Rows from block 6, named by matrix and row number. Rows with one number belong to one channel. Each number is 128 + 32 x the weight over its row's rms, rounded and kept within 0 to 255. All counts start at 0. Numbers have three digits each. After the name is the row's rms in percent of the matrix's.
# convs0: first 3x3 conv (model.blocks.6.convs.0.weight, 208x208x3x3), inputs 160-175, a 3x3 kernel for each
# convs1: second 3x3 conv (model.blocks.6.convs.1.weight, 208x208x3x3, transposed), outputs 160-175, a 3x3 kernel for each
convs0.49 113:121159141118138118141155107125129105105147147153131089144049096114117099137107137098148159071104106101189103133122167110113171140138174139161125071083172149103163156127158160129116165131128179123129140150128151126132102127162113179120065126102152199167093114191099153111123145141158174109141231103126156045083103127110130090078095145113131113134138129121092124145105134122123085138125118082152113187103120085115158118145158078123193
convs1.49 092:140098110106052137098142129133105091107139153123187124050169110133024159090076148152155102104142136143120114115130158129133137137163134114119121131141148113177094145161098143144162168116065166103139164129168120142144092117115129070086102123144143138104077156155143119119112132117139119142176131117079111105104186099071150125119145172122113067149143179136085148136111096134137107132117124057129069174091136142111131152145119128184151
convs0.50 097:092106123127112122098174154163162077140121092134134144178124092172137113102147140126119147096133131116103131164139098172117115199137129108124134095084112126071159121165147094198164128143142140120086091117092111084173178102074114114097115120065200178092106140069085142156132117175132140154146099156123160155108131153135111189070114196103084137150106143138141153098124094157140116126106106192086140150122116139159193113182121082146127
convs1.50 102:137127101093132151116088138135112163105145167129130125138089105108088080078113136118163097150092139126068102145069121050183120090114134133086131099153136078126166092158137122092053114187079150163161071083120125133108075139173112129135128102207132125113145096101135124083152087126092101113062076136131102121128147144137092138170165134132157100128102046081083103115109145119142106137117117095057116081153160094133140042122096052102172
convs0.51 104:078137125119136150138134094061121142080143166142110107154174157118180120144190127091076121132107122129163175133124140154122095124099106097141170123121138134100139107125155134126166139176132123189125131200120168169183117150108147142118128117147143065083135132100164127180084217124088133111137116127139148116138126086175156091133117155111183149074153191122121189107139180144139134163102164135130119142125107134166112173154141127146139
convs1.51 103:129148104103177084150098135126113150165200178168171095074120125096092041132118151057079142098122145096052131120110136084077163140163146147151051138124110141133086150126114083140096138171114157139094137134155025106124036073142110097136111143097111110155177153051162139113110134135100124098099189133044096137132124093126118173102133126070102100110138111165134133112144127120103162149107157154158120152122177127112098119068151125118103
convs0.52 099:079164106140103113097112109180152159170154134134145117107110118140091148085122089144142155111133103118140137114151120195114221164129134140130119110135150140030104079142108096170121149124089114120092127168117092097170156128168152160097188127156134099165120104079181147097078172105122083150195078095086115164166134090111064105189122150146111105109107132127115132163180151138179161087159184068163130148183120148158107067131166171139098
convs1.52 090:108149116076090116098100168131086124084159107066125149141133176107119145112165110150080078134149132148138109159106084079069089117081093123196032102157105108125114147138118121096180108145052136148193120124132125161123132111116113058137152076145088149136162136151149123132127110136027099119118074143144163174110098202143159160097146105106136080090168124132111144110117107140154131100160121134111089093162088113103151100107145145104056
convs0.53 093:147154183108145132136150164103094069158128099113118151138160142143157152160120142155106165083160155155118133204137170155162153133166107121089124202159162119090163141095103148184138153115132098072145104127137109094120120121144129140080140098139118120117150154174128149164104128155096153159091140171191161131096094180093138158117105089131122199185127148112119133149151125106128108108127111147144095132180155151170101179208130133128151
convs1.53 095:128124148101094109129114106138143154199140140137126118145086147127125170175166082130122152164162130153080164215172114115123171150201143127128144114093138109174150170129082178121101166153072142081082065140117082119124075110128126117130151142128171086121098163165133217147108094200105064092090100125116101089140134117112164142123197167107157144146085196125135132128127083092127110093109136151163193105093141099140088085113099063059109
convs0.54 099:181158165136114092112194178063092094119131108037139165134120129100127092111147149120129159081148126064152145115165062095128079149167085132117104111124088077137133137148146149107097038122142166150121078223137142143172127109137145109085078086164185134191154190115146105089159181133117129123125217144073084087127098139060143108165101107063161144126084122131157133104098109095134162139150086095079099135133110139109138147138072113107132
convs1.54 102:114068162091170153117174097149156094094174117155094179149111159093048136136086099107142096166119135168146126130164142142118175138136196101165127089136125126120104130142110104082083181049131085123132126138105156153120117140178142114218151157132168088058106102078128073062081136125126155125085136117168124150097167160100156077160133178140149150109160068022128156077147135104108081085211144051117147162137204101136123127128124113134172
convs0.55 101:102130144185145068125126133155208110105103140156174180163130098112103151145112130154122094178146177095101089187065060105091104100089058105144175129187143170043096184140071155116190149142123053222126168126147108076155143126088133105079112133177163139132133061149155191153127133142155151161152134124100141172210127150129123121086053055143108112133089167151100082143129156159110182183157119122130172146140158147114126129178129145182092
convs1.55 099:113117129134116136135135121142149146118142195105141095139110146133163061143065024086130098146053094095118158173125141151130139175122132062125119111164178106117072158127112136212154148121111117116111126124118112098122144094132117124117121118149149082161134098114094129093110115113141093186126126107107127157116119090138127139068145125128092131101137120108129135162136124125114167106173137099155194138000123160142141134114082124124149
convs0.56 094:123136102170074123128166127074144100100146130152101111124130168135149093134120103103143165143150104134158107162109112096127191134137138148167144104118095136108150070159144103100159217147154094094131137133104118138130181146126116099045121159099125114098143044084200139153131100114126115107151139129175142076061100134120139063190094125143138058159150059122124155128127167146147162120136069107112200165139156130131128119129139091129184
convs1.56 094:182132128093106107133128161074095085129119141143126122117168128147143199105064106133137126121102158119157124158200115167182173181159076110115109124127090109151086171095136069146145167080187115096127081131117161099126139124168145113073143095154173167158149152144110131169080136152114100141149103145174115106104134089148092179103095087135093122141102093124114121148145153153155147137105110156197140091123129080103180134095084123123112
convs0.57 110:126168123099115164143132109088129140109164167146127105104129182148169162115178143135085117087117123132076147067132163107133128132115136117121078114140141097117194096164182128101119158067121147151117206158149208155081117165150120141127120096159113091107067159158076153151125068148165125093120180178111085139138123093151107145121178122100092148155123140107109143126066145156160132168163151085087121138090149148152091052070131120163172
convs1.57 105:127152177153092155132136133140165106132144215141157117170097132150147091178174133135145134111109145113104196118058031112090119069145103152162137134118108124112143173132107177159117098139165159122098154090084150145132102125092150095132160134068082079124131103160223168128130108063132160129134163131125177165118138124178173157124084091134087121105112128151110100122167093118122122191062077051100162182060128147151183121119104148134143
convs0.58 096:194122150175086171137088142119115091152158133144171143126101102105131069120117098137074099081170126140164159132088123107106075075103112084134120111073120118151139038043087084146067155096095129127136208160143163136130094110093158132132110121095175100073121135195129174148114126130108080137053099102162165109083092110112084183120142168085107193094209110170152134110110149110098109136118136125143132182133145170079140146154160108127157
convs1.58 097:149187139125146119171145136090129114153079128139083089128134203140138134094134116135128124151211166069127104099090146073091071055082096106077106145126157130129125082129101137123117090116194160148122082210157100138185116152135155125152141165150127077155122126025103090128120133114105187142085142135098091069113148106163150048105107158063179200096110151184107154100132135129127144096135099215165115097078154145168145111170107154128131
convs0.59 097:189100118131132138131181072079056085148095133157132119112139116145106112111124165141127122110145073064179125166096105137173146135126121110108153141132152109134085099165113092116079111122098095089099085113131121132144156130160129170156165131091080082148139084201151091090099107100092099142121149123091108146103153120138091079142136159185149144140126154164148136113159078132114108199149137082148130110109110119104069135118162191142165
convs1.59 097:137116180053099096090118115129105128130123055099121154129144188094172109046115068113148136084154117125142130086096163138072146125142080171113091134139075121210101124138141095126121123137149134174217155137140064144106089077101146080075138106099141170111061100114185188120110098081119086150123071093094083123078111114146119068124125179140136188161144131118083136150157135127132119097079107132144095070095111091084085123033133065088077
convs0.60 094:181100160115155123183152168098108069095094163135113081192103132113140087093134107156155124150169107158144120123134063073137085045148097104105123152161158102166105072081105160121183165172111142150118090131100134153135100120103093095136142157086072135097107148120160209139148043149095143134062126131111137082162162098099157113174161173102102126149117104100079122139111147108117134089090067122118116089140196141127171150127133156146103
convs1.60 093:132138131176148141174141150102084088126137127101118124085202105209101137100093142134170140122101146154135168101100108082143151133109159193205162127167195111149177128121180095129143144130148149123156122141105138127151152139085130127131106141117143081133058092187148228117150105164145196098126128113092126122048136081109133119156162133085134112144085074144105098097119117103145159076141150172210130134073187109104093179131184154158102
convs0.61 101:136164056085147216140150082098124177081157115092096199134139082176118052107127107121195139097168189140081073109137165171047122138121116087112128080098114157170118090146092156080132086060180123145166099147144140130155109110183148188164135144137152073110179125112073124105108109146154127121153154097150121097113159132190162092136159099156126100152024177120131120098091091114096115084112113098151154134138105133122134136131101117093117
convs1.61 109:127147099125107155096104102096170172132080092112143098126128127069122106090128103094188134129102165101119104178074064199185124139128085100152093132128108136155121100190151101118094146108087116134121097145080106178100154156126123064124176078105111130147145149117138111099168164144122133146186157131105081146164215169126128101149124120163178070132092110104116109131153131131130103173185101150159094165138142116086123140068187136088146
convs0.62 101:172198132124157178091084145169175137081136101099137074101095054133152140144122087114113122190131150157108160113185154093093135132109144130146126192133123108124164065106133066173110109165125094105095125168154130130152104129115112124112110169123137125117133114194144118135126131116121121118119117110101159106172140090174080219101119120131124166201135133091125138118170190094113122089119126083138080147121161129129146172154120135110103
convs1.62 107:087097143135093123092128134177135125117121170100144109125099065117180171068141158182137153085126142166184172120152132106131126133099098158151126138187133185131128079141116088162110145096165118145110146114134156122107160061186115088077038079108126150072123118125108161086157197089099112096117132091120133161184073164178184164170153088130185155092113109142177151096172147124141178063138130123157115134148143142137159097116098068115022
convs0.63 100:143162160164102125115168197179137076142114134098150104117120136178118071119148075096131115169108180097148153099106092093134140134105134158078141138184148133104126104130126113146060134114102108103134162134064158094134124179125136091071095060133094125211226190165150141144153115105087127118120141241172118106112133101072116097088158144086133157092129149132119105169204058087157076200090130119129102156151100142164145131094149068093172
convs1.63 101:083061119167121158065141146192140159181129178129109127139097089159153073098093070162174127171148135142108099121062087113115142140108190206169111121142158055143111121136080138147130167065177092084096110156112138192044146162128116154160098102135090131138144107168060138122155164159115103101148131110097132177108091150062106068109101085067061126066133112125155144150147114160160154150080105083148143191133129169102141136097144103136161
convs0.64 105:113084176175117107127096101165144152084134119093179156134144053158087082144160179117165142144141158108158072146108087150125066096087058144164117146081139153099154089144133127124116105178072108092121183138084152113132097143101087149086066151089181127146064138096064165134095088180101138095116096211156117116162146168164134115168160102173126156137062131128083146114119148129137143106184106088088110122125141130107100156090136148092163
convs1.64 103:108081129178166140124045161118135158149164106113114115126112085164105055083205111108132125138123149119115141108141143106056160167149098146105097138152115166073179141087124130087112121134158126044107133145075105134123127192181085139123180103129132142131115133161133143142117136142172131143137153141143079106158090139138135100058092121126115050070070118099161122097163113153103087130111027158086187161110074125153198169186150170146154
convs0.65 102:171048047182153157166185145120152068083099124161130165159076074174100107123124166147079090153161122094130121130171142082091154151132122121212193107107163086056151139113093092046093144112155149165086089089114132128097116093116057162137130164118134117164161103068136059144120157209180131133084177101160074117145098172168168107086096139171124149106068105110148112114142148112113144099139109090130163184109123135093122168103171107123148
convs1.65 109:087093163060197166182192117152107140164111142114081131195206116130076116125141079141087122159081156177156142151133143066123159165056096115081107130173171118158140154103109116080100095073050150111178120079117090171117101201084212210107117113055137189162125167173157123122134120103107061116086107125124129169113132109183099171103120081128137060101095147150144147151105118091109127120072170120102185120130125144124095134142161148160159
convs0.66 097:088114117112147132101106094096147142082096106150170034088093106099145127091115096107067109100133094125127096115185167104090109164125098166148086138143162167108112076124134120121186138161164218137064117098132133160156188093098089105128110078116119112164095133195070146081084165119078186126132165059175162139102171097131084126098088090117104143114131096103125156109093137081168135162065095115207142106128116181110118107156129128156127
convs1.66 098:110090146147104113133143040151133132163158203145093137161135117035119095126112095118160146136120120162135137182168209184095141106084137088099086133131106112110123087111151129179111110151165073111128099218110117167172136098069123087190061089135118121133075098135124091138127100099166117178132118160106113156142171145135025130064131117106134129149071095164104167135114176133157170096099123145144124137155095147040158164130152164107130
convs0.67 105:112118126123132100087095160152125127188151085131105163104107136142108147129067105140138119127156098149066095168125112149126132147109188117101156120103117167087097151152141104128157098135119158159089051166119104138081155118076102092054119120125163185112218042116087132106113133155114126126144144146108151149159085160120089096074138176068151100160172117113143138130133134071127151113099164128185138101152158140087095138095092143179114
convs1.67 102:121143142098092155134168138165108128143084138134078105166165115177086112165104092115104142161137074078133105106082116067112117135151138084185131069112156053097166142111147134129185089113114159076101072095128138120074099164124166110117157097127095159141164121169147021142148060130169071114092145160098129131054124138117125116157158087082133149130146131122118130082143180100137110132092095100125095103137153118147119123141104107146158
convs0.68 094:135143145133100151109138129116133094157126182115151141107145145147131156133099143107170136120150108172130142094140147125148117130127077096158129107141182188154148136165109120145147133130148148100162114093177146126116146166148138182147108119082155160094146137097076168127150118113131129139128187142085131083089195176109194151179114109083071124175118109158115138184164136123135142121201172128133079127124128129116081101071129082128121
convs1.68 098:059064104115137102068102077151163147185143141170153113149094140142147126135143081177126120153128144151116103201159101101091145172149178211040051169120131067138197140162115146142142107146113178191110131116129102079147095173101140117173145130104098027124123062129160144156148049132112108141135101078135132104126098056155107098103152102188144103133126124136126127126104157156166138147174081146128161079204157143125071124117079141074154
convs0.69 106:123107091160127148073105143115121068082161146146135108099115125191127109090034177123137071136144135112093098135067159174115127170094139104122108129161133121140116090188127105139160122176133157110128117137072107071139116154093100124143123128146093126114150150095164143147154134151050070157091151156122108175102143122127122194170092154146112099166081156145158177154127081106096115088103084131157173088118112164170165144112155129122094
convs1.69 094:070086096140089131159184079128083149151150098095144131154235115152164148154086127081097142124155122144135081102162115171131159090100123143152116086168155099110130108133167132157130091119136124102155137121045202142069172129123128081186164088148109104103216186072169093136153094116124077146079096122124104124115159076111111129095150184093111115151097091171145145152149136090118104114127123106140099164174105082124144103133174148125154
convs0.70 097:099120158166172118142110086157098138117135060108162163171124069087080155119095108150179201085104178095042138093134164134164123112166137154160098122145152122069130183169195128133062105099106096151094105134162158144105189190140098134079144098131125074102073141146093074091151130049084091089092153120156135127140104079180144119110134094110114113100077129060132065123138079165139168153160121139141065117074065138132157113094110137183130
convs1.70 097:108144084122074133117133207129065142118100099123076119142145081140166165092077112142129117146159158124130133147129127098220156176117155111151107154110140110058075112181119127132143096041070148166154124098168159136210134149175113067064131188121059103146164126155112132148136158102167119048093135100131158131055113054145084074131104175180145130146157146103145122130158117167146147070081079105120130095112169073090118083120154182126141
convs0.71 096:128110079140082070169027067131139087082112064079113138160126143120115104128150113142091184150118142142119109151145119184151109153102101170086109115126113127112119185101115128105114130175066127131104100114109110138080058115092124054116125073096159120107111126068153137148095142096094140183106093068188112177128085130082107137132201128134077138152065102113137089102180118075127163142058143089144142066081125130041151104088112099127108
convs1.71 099:148152116124111171126164063118142123168118142123118140143112180043161157142116146133132122152117116130098124131139111119178131085140151113141140119159100088103087167091101111109126134093129133143172087193102090114168159163165146177054165152082129097189133117143048098078112108157140100140097107173083185086147150168154118147107129156095152135125181101148137080154089094135118106089136151106129143110136122160133106135148135121107091
convs0.72 109:115151115094121197086137141192145171166108122079123105132158144106110161169131140148103151120146148187113125119150166145155146124139115154096154168210143103118074074172067152171093153158139145102148114112142170184156177116167118128107099113083115144067173161127128103138108099072089118162124156076107140062125144158136098198112091122142123174143052140094096138125123153146124175102123151104188106143175112123137113106128137171148109
convs1.72 104:115125138120121118071090132165203184133064128135080109086073114192096093127103120105117111130140161153187140145125108138124120091122152149227095165105095146095151092153062117083136193135180189116110142102139093093131072106103093091095115052077113148106148070133134112093143135158147089123158133154193185125115125065175129112136127114073091117125148124127155086098113140114079126096124136175180154150130041151136181113144150109131096
convs0.73 099:129140167065164188160156069119122072072163081139101129176094151108075159124134223119106130130145130115172133099067125106132139077133059096162135106129192120126151065103110146125137109113120165125122101130200128068147103114035143143150113148119133168115180144080068132210119143087160103087137105032129085085142113114106156103086198120156125150149115109105185172085128141089107112156099158154169116170121129203116131124087095154070124
convs1.73 097:161109175169151127111185139183147150190147109143125089184104102155163116112156148095101091134122114097096148174070094150137109139086083144073095130079109188128125136122150105167130163190153097138158066093131077155087148104102173105116093135152189126094149155190127133221090149124121161147115144164083083145112138079122169110117155154154154132184129114061088140089171133107139083109123178122128132120101128110103135132093136068122101
convs0.74 101:169165144070087074104106129066120120160112125140146071134061104159142189111152148115131148089115101161067137122114156123091130141076142190148132129158154144104101104073128130130117130130103164182151110077089145072100135115121178133164207162111081134201145074040149107175132108099127137150157143122107093153107134136118108091156123141156150079163194140149140147120063174119072114153127255134168160108112076052191127129156154175110127
convs1.74 102:096150120249132131182185104159140101148136130150119116123125115133099153132114089129125193119119100089084105167145126111159121166174136070150155160171182127170140151150096145129142066102108116147153147168079174129144145080121155118071139107066119151059098105153106106183138164086142135141124111138140154125125163106098113138056154089111133139141152171127137055146133134160119102129127104151088118125061125101217134167137121157177097
convs0.75 098:165149163165116146093169118127136150132100122049107101156107090148130173141139150134120115121120173119167057184188127144087101076129126176112087074106120153149084124161156130208071126068110055115142106170114150132065087126072163141115141114140117108092146160127132121073138180140084105163084104160176146076160081119151108172178103137151157110059113139156142180161142169140156189169090119123129136055100126144151117070059148147183113
convs1.75 105:104058084076133126119160206176149158133140105147116159170102125075138114109133159116152135152140100115164138171130181143141118151143131112129134124105152181146129124157082133087132094134130134153121091145151212115099162153072092094121086100105144086055081067126129152106137168119110140120142142105111122137140086131111127119165118143144102126142153058159127129146119161148127127169135038149140142146101166142113140162107057122139143
convs0.76 107:177096150132176196141104129114081150180095137108123119126127114097136131114112080146138117148095165162149142122108125151117108182165129141139125135047124114099126100126139080083135135126113140150085189203124153132082157087097128060108154138147128132096185063118119101122098145111155155118093108148133145179125148144196130100129175076154126175133137114135057095168156163114160164172101121122069098129147139149152107167130098108125128
convs1.76 112:104180123156150131119071151136091163134150141110160116177126110150070128158128143145113083104099143145099167172133112140089187119101170139136125130116150149150120105109096114157146154121111083101168120127088168122137099141124162169160140180148152106122128119122125134134144149164175171119126164120112128109127069120110140139126106104162103084058102143060110133090108125130116117176160137134081131141094149125211098107087132097133159
convs0.77 109:160160160106168101162135178149063126077040132226048063177115136115082024218103125145082139210121155178122141137143078105127176094103161142206148105123170144090141141107105115084109137097108107163094049110128097142089121097168108067164141125141095156190144130133191064103110215112157118107102137137149153103124166111123129104182104114145100103155131120148119137150111139141090145143129127084174088092150160079078073091135120136119093
convs1.77 103:120119158197118121145147096116154146192108134111153140168078209103139109122156118155107179107100154106129171113191138146090135149104121127125145109196133129108082107133117136134108127095122113118161065120101112151122223109204158113113145143134122081113138204124069091066167126132196136140122121151184064132152093104196096110086096076080151113143141095159104138112139102150115127126173164145149120089121169131145119164118129100159178
convs0.78 100:134121126114039137131127183150180115150118137137133077026140146160127150194088137151103074152119026150135113115112124164140113110093145111127123109168179139164182068146185106110089108158102165105125176182146082091124049131120111094115129147140104115168079091115068158112162135112177197192111146142164172147207171104124082129199154104135135172170152169144068132206125169106107112191174141113167165096075149102133113081089162101137126
convs1.78 101:131098170183121147100165162098103148153081119139080103151127111073108120127127156106115137077084123125119095116115121141080155127079133110137075101143109123116126134118057121126154077082122077127107154146098147102100117187139080140173158158070161116102152066133114150158053079101086093082124088087129194121143098080119125093129145080115151121108108116125140091120126127132163167151193172199137120101139065129133167124152102102119132
convs0.79 096:148139129190132158118158088054078152147163159091192162140132159211084143168111132125139131130125128128139141113195123146092147117137159148114140092171085127158145131163103117103145097130154149098121155108145090152091110109104085190113076153107106176064110159123094151186155143124174101121178145062075075152135111097163133128132166073110108066164119126102140153088089098133113125152115151133151128149115133170140136155096135142093115
convs1.79 095:130053083090185154082101141085138131099097124127136107064089124076112169118153124144120093097145102105114162134154111076093125141165131144096103116154098143129082139096147176149148137111099153053099053124081071164098124159090130193151145136132134126165172116139147096079109189089169145150171170113141173130142151069119099172103129090068100068081089088112111093132133138065139133116058142147095164146079148129084128120136107157119147
convs0.80 097:118095134154098095133182089117133137148071124084111135076092109107071096088049107179123067165095117159093167129171150120115110119100140085142111147098151143159102108121131120092127138151132081182135104165166151150086167117134148118158146168125142108088137115130180099144091152123170057088131160086127165130186087171072057103181117167144149146114120115139144088126088150124085103116115118063163126083121153141132132133160132133160125
convs1.80 098:219171161159167125130141105168133079156115041132042147093147147118181120103130070163132116109131134141161166131182171069102126066065163155128117141186171121088163130135135144115073146161179170151071183115167175091098098157177094121116126133141108134133133103071091091094132187141119121133194176203158124139121076060117148125079108132108071126144108140115153150131153148170127157127076068162178111166178105113144142112175114121130141
convs0.81 100:087072131137137155109087171103135109028035158079158082110140096184163179123155137113144158135135149171063140122104135099110097111131119071118109153159144127177133116160108121135119135091126069130119120147111097091112146214130120112112127094133184154150133120156091138092181163113143190113166139126173120087177164108176094110109138102165040065131181166108159154061102149184090110116075156099146080113113058095148129174154151162163189
convs1.81 105:117126074174132134176119146063152134102149115109082173148188216126129135160117106180097163133157127099125122167173077158063159170151181121144098114058064183099096162125115163127136141115105149182149113177125119179153159099144140142088134079109099148099107163156128053144173151122128139157070065119049105065140129135174169150107094090147162105143126111112158154122134202105095170153159057133075109142114113091122103156173173155158097
convs0.82 106:138086121098172117131055069108135051210121212135055172161101131142110193156149111140099114128120110108069114118107144036112152099101095077139128126104123095098131111081133123132143074148135163093127104102128142115125140176135100108174094157120179136097143168179149109167153127094172140122135100130165105107140177143146095119123079084163092138148078117131143168156151098106134123104139133131148089164149109108171117104121111084135165
convs1.82 102:131117125215117067120126152140115142129134170138139104099153157051183208136141108093137121136117171099089116112108125136139158113183068114106151081155077143129148112091115080113139111142157130145107104141125105125134084094164117090130143164133161162118121151137173088155168077158142124095112130127181079137127112142107143198115124129133162142172196102117127121107098116131049106064140121118186087142154107163169089196135165088101108
convs0.83 105:097106177150131230146090126157111039085152145096133156150103072115134077112093064111116153111123092092155138144171167138121177128205204119169141100112145129110146153172148102138117124133139198134145144039129080124094113146155112133134145155098188130086148086135108200106133150168136125088088163195120178176150065041142152089157167157098147128127119112127132152107076183109065115152055060107105117158125133131139123176084136072113194
convs1.83 102:093102136133165158106096152109139076113077100138115150119136149078180144152079155121126086104087143185149175051078168069161146098100104105122114135044181138118151142107094073123119174090125110133222204171207124130114147146092063085113106168119196115140121135118151108156115150168139100113132124065138128089086137057112147109145122112167138074150147119097127203037155164078114150128083084214055010165092102122171129135158150121159147
convs0.84 092:128148133095146109100136144097159086079132138131127145099181180195190122138175178085167171092149182161133114156132135094087180121134165132075122084148130151169126147179137153107139152103139102114162156155184135118141103127153065110085145209151068136144110212127156174131107171115161110111159126114127121151167083116105180088165154183132132150135111195129165158131102152163127148136163099091148183135125148227107182147156170139098127
convs1.84 100:085150159134124123169150108124186122104076065150091185166200140135160127118099079154121107154110115121134142102136077144117148112111133142123160057050125131068177144123131098109110099148118205058120091162108169144129152133145171095076153138179091159161176179229110121139103138144128125147122118120109110100105093104125094089120131127165212111100167116121118110115119064079080126126146115145096070169093169116147107113131138138083177
convs0.85 099:100119162083190090139120140163145120088106171095136168163111176157147116103148042097115091120207154127145145145159095187111133103094124128124178160123150121103160158108168100162142126103144120065153113092144149137145101153177088073172117116084058091149086173129107124144136142077190089148109095104125172110157097135155183099157115139128134078176112073129136138115165116143152123142168140142061125076094120116097133127141129116093080
convs1.85 106:210165193039126229097107113152215118181113152139105148147116160103122087171121100141117095162086110077163178190120156129147131114101132106153136138132162143156109124078139127175098127110102170224117118130080084136117109063109143115152122149145143139136120180139139067133129158110156201126131120122145108151082110133119159117120160136128089090103177135133143132138109149150106122177048130103125182099116115141114179140110149095106131
convs0.86 095:123113092086095121114124162044076103103110133162122090116186132087102101112108120139152110087157141148130112112109115106129105118123123095141109121171156078156049103118107089113152092132130120079147133165148105121148152107119080157079098080144099154143162138075115090115103132146141145134186114090115159088151104160174163092124090148124133164178170101112091148167119136097110137051184167175103102121144099170175151112156109112108142
convs1.86 092:149111078125155101150100082126079107122139119116160129117102122148114147088124115136140111115136135118067131114101096103068126115042137159126161095144126130145155114177131132138125121163138174088128154130094112132096125108096086167138181090108134076102116175140090129113139095157114132117106182173100082129093187144162098202176131162112123080118168180163155177123107126168206174143125140091155131156099087127121113111145081127120113
convs0.87 099:166081187185207071166127088184071158173145121090118187147111104153170146113118126133073097091092099130147107142112149142120079150165106128151113103139166077169151128123153119149092162200148150114139118141175165124066108088142130153132072152145110121150117116151100170089123121191118148110156196166081145138106118073129078137123116154136125140113101149097126134147098161157139155159114091100164155129134128127043069189151131109160104
convs1.87 098:167140096165087135144094148099119113102117102123144149105164098132099110034088109189178128137113133153124153190190164155181087178123072130139176176118159127108098060119120142154162103117071096156201146135116149157136178175110097161135160123117100120113153120150080128152130092163088087104122137103182095053107109123099124137090101141141082103169151147143135107112134150134105119113095161118101152135099099174146144201054053195112123
convs0.88 097:131095118131141141142200102121112141115141093137125087102167112101128177162135078137086110157063120147096127177123104123101096107063134107181107184122130112154169099111130110117119154088141122087090132140095131124188143149123170200109147130173101205099195183075086132130141176179098131169183145071118182131125057168115168094092162126160131087084113130179127195126125151155128150100128127161123170211105112156109134128132143115176144
convs1.88 092:206083070110131182123133172162068100123076147077142117161076104203154125165171078127110138162149159136105151150170138148098204168173095123088116200119116073114141081114082100081099138127110130070140104186061089166210122123161099115195144109122094109108099166146121162141192120156146150174118126113147151135130117133149114152102144158119112133139114196119151152101100101135126095093148155128123135168142149087145145126120129152145131
convs0.89 101:098108132140109073146131083080102156157173117114157104127106136099147101108099122164156120126122101080128130098198108116111077124128129174123126111096146161133164137155153136123131210155161164086132114077134147126126100147138163135128173125126152160135129145108109131145119159148170105107119099078143131107106141139161108126114182132106143122095151089146110142132154144119128166107182096113169122071091079156091152159126162180142171
convs1.89 096:224157122089170086115127126136146180139169112098215127164104099103133150143175141134080071091097091172153141082111106158184104130091136165135108076158132091178148134114086125150095110133110134177135154135079171084141136151123136072127123125099120117134186107147123114174121136104130157104122115133124122057124054130120160159131157204150163182179059137114158140092104118156168177144090147116186181147102138153133137120144176117175196
convs0.90 098:064103081156161076143098106178112165127149069174167163125086110154149078123100075160143171132167076134102160094131098112139116094120139111104118112129175093147129153134118171152162126089162178066149147160097156136103104103116125092132049093138104140105080136095140188118080171127156131148061093145080093142151141125107128116122133084113184069161137092113131093136195109120129073124132130136149093139119123151131083160142126176120113
convs1.90 095:110098124155041085149127103112124194100112115114126106177132136183212140163121115075056090066100107103112104093087091161053077136099115184087136124128189135159078191170184182176090155185163153118167182123153159120122101153122114115159134182115134168132112090104132117151144098142089063096126125131064118104105107126174131169146139167177146148119173071118079147187094069169094139230084110175134123083122127204116146113079166132162147
convs0.91 109:224131085114124104085160179094140116154090140127088111119120187093117153121128094152046155171102108089153112126137143100135129119107110140117109113114140163107152114113162111152083121126161148026100110122121100129176065121140149131177117135088124142170134172146059167100186163124109082094155203115096087086073153112164113100146110113147146100101126115141209129227133106113130131065089139180164126122179161190097055142093144176147103
convs1.91 097:088110185136074136150101156141144124134129106134072164111124024050157168158166118187115107083091175131083128139214123180128185157136111139141111174101084115184115137153114137146093140142114075132184179102106148141071143188150120056127159114125128102085159112156123066202134187134150101146165105141147167112099015180137119184095100092103181178142161185160158174180119118145149113144137138078205097095147222110158102122100116153128119
convs0.92 096:105150102117149138112128107114150135127123085115101066099187149134162180127126137090155110123116086118065086145139130178185141126169207102089064064123095108103090109164120129136174086150140119085066105130074105159172085089108094133148123132130155127179079145198083140128123110115143061129071182081114159121137134128122104130088141177095094143097100130116091118135141150095126108157145172094177123103185136091140101083057086104086118
convs1.92 106:107081159082141070079073112105095144073051065114086094161126126118213154135131096086160177154125144115109147150154162173167151185181145149108078140073097098163129074110145135099090134135164117107112101146083115109126201161160176140171154139155161150156174152177145120182106151133136102143097101170092126122132018089092153139107088120100132124133083106152143093126174187106130126111149106135135134079146128109165129141159124140130114
convs0.93 092:126119098124134123108146111175135027160181134109194129165118116139159180067121139177125143136156153158167136152154110133173124122107081112129148122151088150184161204165113165147132113149120099124103125119108135081187121138213100158119089117138112119185084040054154144139125129018101140081115120179181200173158210132115127128143120161125169116182170165162145102149089131158146110118131095079132192123116113047133148125143081147132118
convs1.93 094:101107168112106148161062097126109083166111093173157143160119175107173154094096172077136102087115134090104118105102118135114113069136144107061089137047110147119102143168212145088138160112160143072113094080104154124124124112093147132173110175096105126169143138101096159120174119143159122133105184112147136114076192176138121114126161146127197126116086096161075152124136132146118115155104141203104140142134099072091045113173137121103117
convs0.141 103:145139160129149100150123126162138144136140133109090093073135137116126128146122103143113140159106178066123146134139114180133097189173124173091090147123143102174131113127149195123122109163147137146146092126136137147147102110079189123123136159118136084110155143173150139123124137083132123145095072137152100189044123161111092148151154165109156085121161131137139164097117127094086090105162148097151163125121122112105138099155165059183102
convs1.141 100:054128033150101117172109140164120149095133139066107147178112116080060113099129120136116103158101129121117106120137104108097096158150087128126185161072091071136120117107057093103118137102096055118099139141133091065166109099125150131196132165130163119187100173084092131109106147141115129119120105094149104100085102129135141082166155123109156167147110132093144100100124150083115070052112167112223175098140158168158131149124193157130177
convs0.142 092:177035155080134165114094193141178153145148148197151100126131128100085131168052162098118139118145157086070119111129115145107096105076075145156100117137112138131129113102138121089135144146172072150106130145059151135131123109141164092134166080125103135136152133184110096118120108132120130125117127092101069102183172111103104138073127133164085131157162099137108106108131118138127156115136067155154152133123117131130112109090173136113145
convs1.142 093:111106128164169129120181109096075157088150130105131155159090194120047131139082119146110098156123140161166092145112162165133153201180112105177135154143221135107151088149194130137113109118111110091120088232092106101161096107151116094144122137159148131196180097137146150112149139123108145104120131155150083100156095103175159140105133173109121123099074128114136164106133128143119136117162091167160180169092135126142133133120189134144117